{
  "encoder_arch": "quartznet",
  "model": "contrastive audio-text model",
  "dataset": "Morse code for random letters and digits, with fading, noise and interfering tones",
  "train_examples": 26041,
  "noise_aug": 0.002,
  "n_mels": 64,
  "hop_length": 160,
  "input": "log_mel",
  "spec_augment": false,
  "win_length": 400,
  "tokenizer": "char",
  "vocab_size": 41,
  "loss": "sigmoid",
  "embed_dim": 384,
  "encoder_norm": "batchnorm",
  "encoder_activation": "silu",
  "encoder_depths": [2, 2, 2, 2],
  "encoder_kernel_size": 25,
  "encoder_stem": "single",
  "encoder_widths": [96, 112, 144, 176],
  "text_encoder_causal": false,
  "text_encoder_width": 128,
  "text_encoder_layers": 7,
  "text_encoder_norm": "rmsnorm",
  "text_encoder_norm_position": "pre",
  "text_encoder_activation": "reglu",
  "text_encoder_mlp_ratio": 2.67,
  "text_encoder_head_dim": 64,
  "text_encoder_fused_qkv": true,
  "text_encoder_bias": "none",
  "text_encoder_qk_norm": false,
  "text_encoder_parallel_block": false,
  "text_encoder_inner_norm": false,
  "text_encoder_positions": "learned",
  "init": "xavier_uniform",
  "residual_init": "scaled_by_depth",
  "optimizer": "soap",
  "beta2": 0.99,
  "lr": 0.0047,
  "beta1": 0.9,
  "shampoo_beta": 0.99,
  "eps": 1e-08,
  "precondition_frequency": 16,
  "max_precond_dim": 512,
  "one_sided": false,
  "adamw_lr_other_params": 0.00077,
  "ema_decay": 0.99,
  "steps": 15200,
  "batch_size": 256,
  "epochs": 149.4,
  "lr_schedule": "wsd_sqrt",
  "decay_fraction": 0.2,
  "final_lr_fraction": 0,
  "warmup_steps": 760,
  "weight_decay": 0.02,
  "adamw_weight_decay_other_params": 0
}
Rows from block 3 of the audio encoder, named by matrix and row number. Rows with one number belong to one channel. Each number is 128 + 24 x the weight over its row's rms, rounded and kept within 0 to 255. All counts start at 0.
# convs1: first pointwise conv (encoder.blocks.3.convs.1.weight, 112x112x1), inputs 0-111
# convs3: second pointwise conv (encoder.blocks.3.convs.3.weight, 112x112x1, transposed), outputs 0-111
convs1.65 [151  93 110  70  52 118 157 117 147 149  92 117 118 117 107 140 133 128 142 111 153  98 130 124  81 150 122  95  89 127 131 123  83 144 127 111 127 138 155 112  97 119 133 210 124 160 114  96 117 111 115 120 125 113 140 106 148 105 139 116 100 128 119 173 157  76 126 125 131 117 112 156 105 159 126 138  93 165 148 167 143 131 140  74 134 157 169 140 127 115 107 133 135 155 125 115 120 122 151 140 148 132 125 124 102 157 149 122 141 125 146 112]
convs1.66 [101 114 107 122 139 129 145 136 106  97 143 152 141 113 102 114 145 153 121 174 179 134 104 110 166 149 101 155  70 151 128 119 120 136  99 130  89 167 131 115  45  98 131 160  92 145  91 120 175 106 142 136 128 141 115 120 114 148  95 113 134 129 124 100 171 126 146 114 107 138 134 150 115 147  80  98 132 119 118 108  92 131 113 141 126 143 118  98 118 139 182 156 108 154 108 140 157 152 119 115 115 122 125 141 120 138 161 123 110 107 118 178]
convs1.67 [109 118 119 129 154 112 146 111 143 170  85 158 131 141 144 121 128 123  75 145 140 126  99 134 117 158 185 108 106 101 119 163 130 160 123 138 125 115 110 153 157 130 134 215 158 140 116  71 144 136 115  92  99 134 157 104 137 120 100 152 152 156 128 122 117 104 141 125 137 103 119  74 156  99 141 133  99 128 116 174 138 126 116 105 145 124 124 129 150 121  59 159 155 113 148 133 159 104 118 106 128 134 121 136 128 135  97 120 147 107 127  90]
convs1.68 [128 112 132 131 134 118 190 124 123 203 169 145 122 104 165 118 142 190 114 136 163 141 117 125 119 124 141 131 136 111  99 115 137  98 134 146 140 171 119 108 152 139 144  95 114 146 124 136 112  83  86 113 123 145 105 140 115 132 107 116 115 138  91 156 121 122 160 140 179 103 107 117 132  97 123 119 123 191 111 101 151 134 137 107 128 125 120 119 149 138 154  97 156 162 137 132 148  98 143 106 111 116 158 170 120 146 192 127 146 159 125 100]
convs1.69 [ 72 142 113 117 141  95 109 129 128 142 132 131 137 137 136 134 128 168 178 120 132 109 115 117 116 159 115 117  92 128  87 128 156 119 115 114 160 140  89 121 113 126 107 135 159  97 101  53 127 108 145 114  85 145  80 160 134 121 103 148 125  92 157  56  88 115 142 136 139 112 137 155  95 155 122 109 145 135 118 150 163 140  86 115 107  87 138 118 135 166 107 123 124  78 142 128 141 155 121 141 137 142 128 143 112 143 138 110 145 121 128  79]
convs3.65 [136 129 126 107 148 145 164 115 123 129 183 118 146 145 150 140 150  87 112 178 146 125 110 148 111 144 160 137 123 174 125  86 139 156 144 103 150 136 136 133  99 144 111 120 203 175 123 132 121 142 100 126 118 168 116  98 147 132 135 116 123 131 143 111 114 134 117 107 103 167 156 141 161 181 128 145 169 182 150 112 117 136 126 133 102 140 156 164 175 103 136 110 141 140 153  89 115  98 169 138 128 100 107  92 123 117 131 121 121  98 152 137]
convs3.66 [157 165 143 125 154 137 132 121 119 117 106  99 149  86  95 111 137 153 109 133 161  85 126 129 154 134 110 101 125 147 137 152 113 134 147 144 125 112 122 137 148 116 169 103  79 131 105 137 111 131 138 138 148 120 150 130  95  70 148 105 111 111 150 110 107 122 127 117 156 131 108  97 129 119 174  62 148  63 133 101 139 165 156 102 138 146 131 166 118  70 150 108  79 130 104 111 116 142 117 136 111 125 147 121 140 123 114  97 161 145  83 155]
convs3.67 [119  67 122 123 121 161  98 103 104 150 134  66 143 134 118 137 133 153 135 113 164 115 153  89  86 192 150 142 118 115 106 163 127 121 144 139 132 120 124 120 129 118 137 139 118 120 167 154 158 123 161 132 105 106 120 112  84 113 132 139 144 116 107 139  91 105 124 145 153 145  85 119 159 124 141 134 107 142  91  91 148 116  94 142 118 123 119 152 107 119 136  98 180 132 167 149 177 148 128  63 173 148 124 146 148 113 116 122 127 118 111 115]
convs3.68 [ 97 128 101 135  93 135 109 153 115 120 112 135 172  86 143 161 106 131 139 110 132 133 123 165 188 127 136 164  99 122 136 140  66 116 103 148 124 148  95 102 115 105 149 138 113 166 106 110 141 118  77 149 126  97 115 135 126  87 114 124 142  97 183 134 148 121 133 159 140 133 101 114 126 130 105 119  96 153 146 120 163 102 118 170 154 141 124 141  99 177 101 157 103 129 115  88 117 102 141 105 154 123 106 131 135 125 149 124 132 116 150  64]
convs3.69 [104 132 138 141 158 140 193  98 140 116 113 154 107 108 123 120 142 135 105 118 126 106 176  96 138 107 114  99 112 147 137 136 166 111 164 101 129 113 112 109  94 119 143 107 108 152 118 128  82 144 154 160 126 114 138 148 124 162 118 133 133 100 122 114  52 109 121 144 108 153 131  84 122 114 131 140 163 109 113 117  77 121  97 130  82 119 122 120 156 127 133 105 197  90 154 148 113 106 128 106 166 104 157 133  84 146 132 129 104 146 129 124]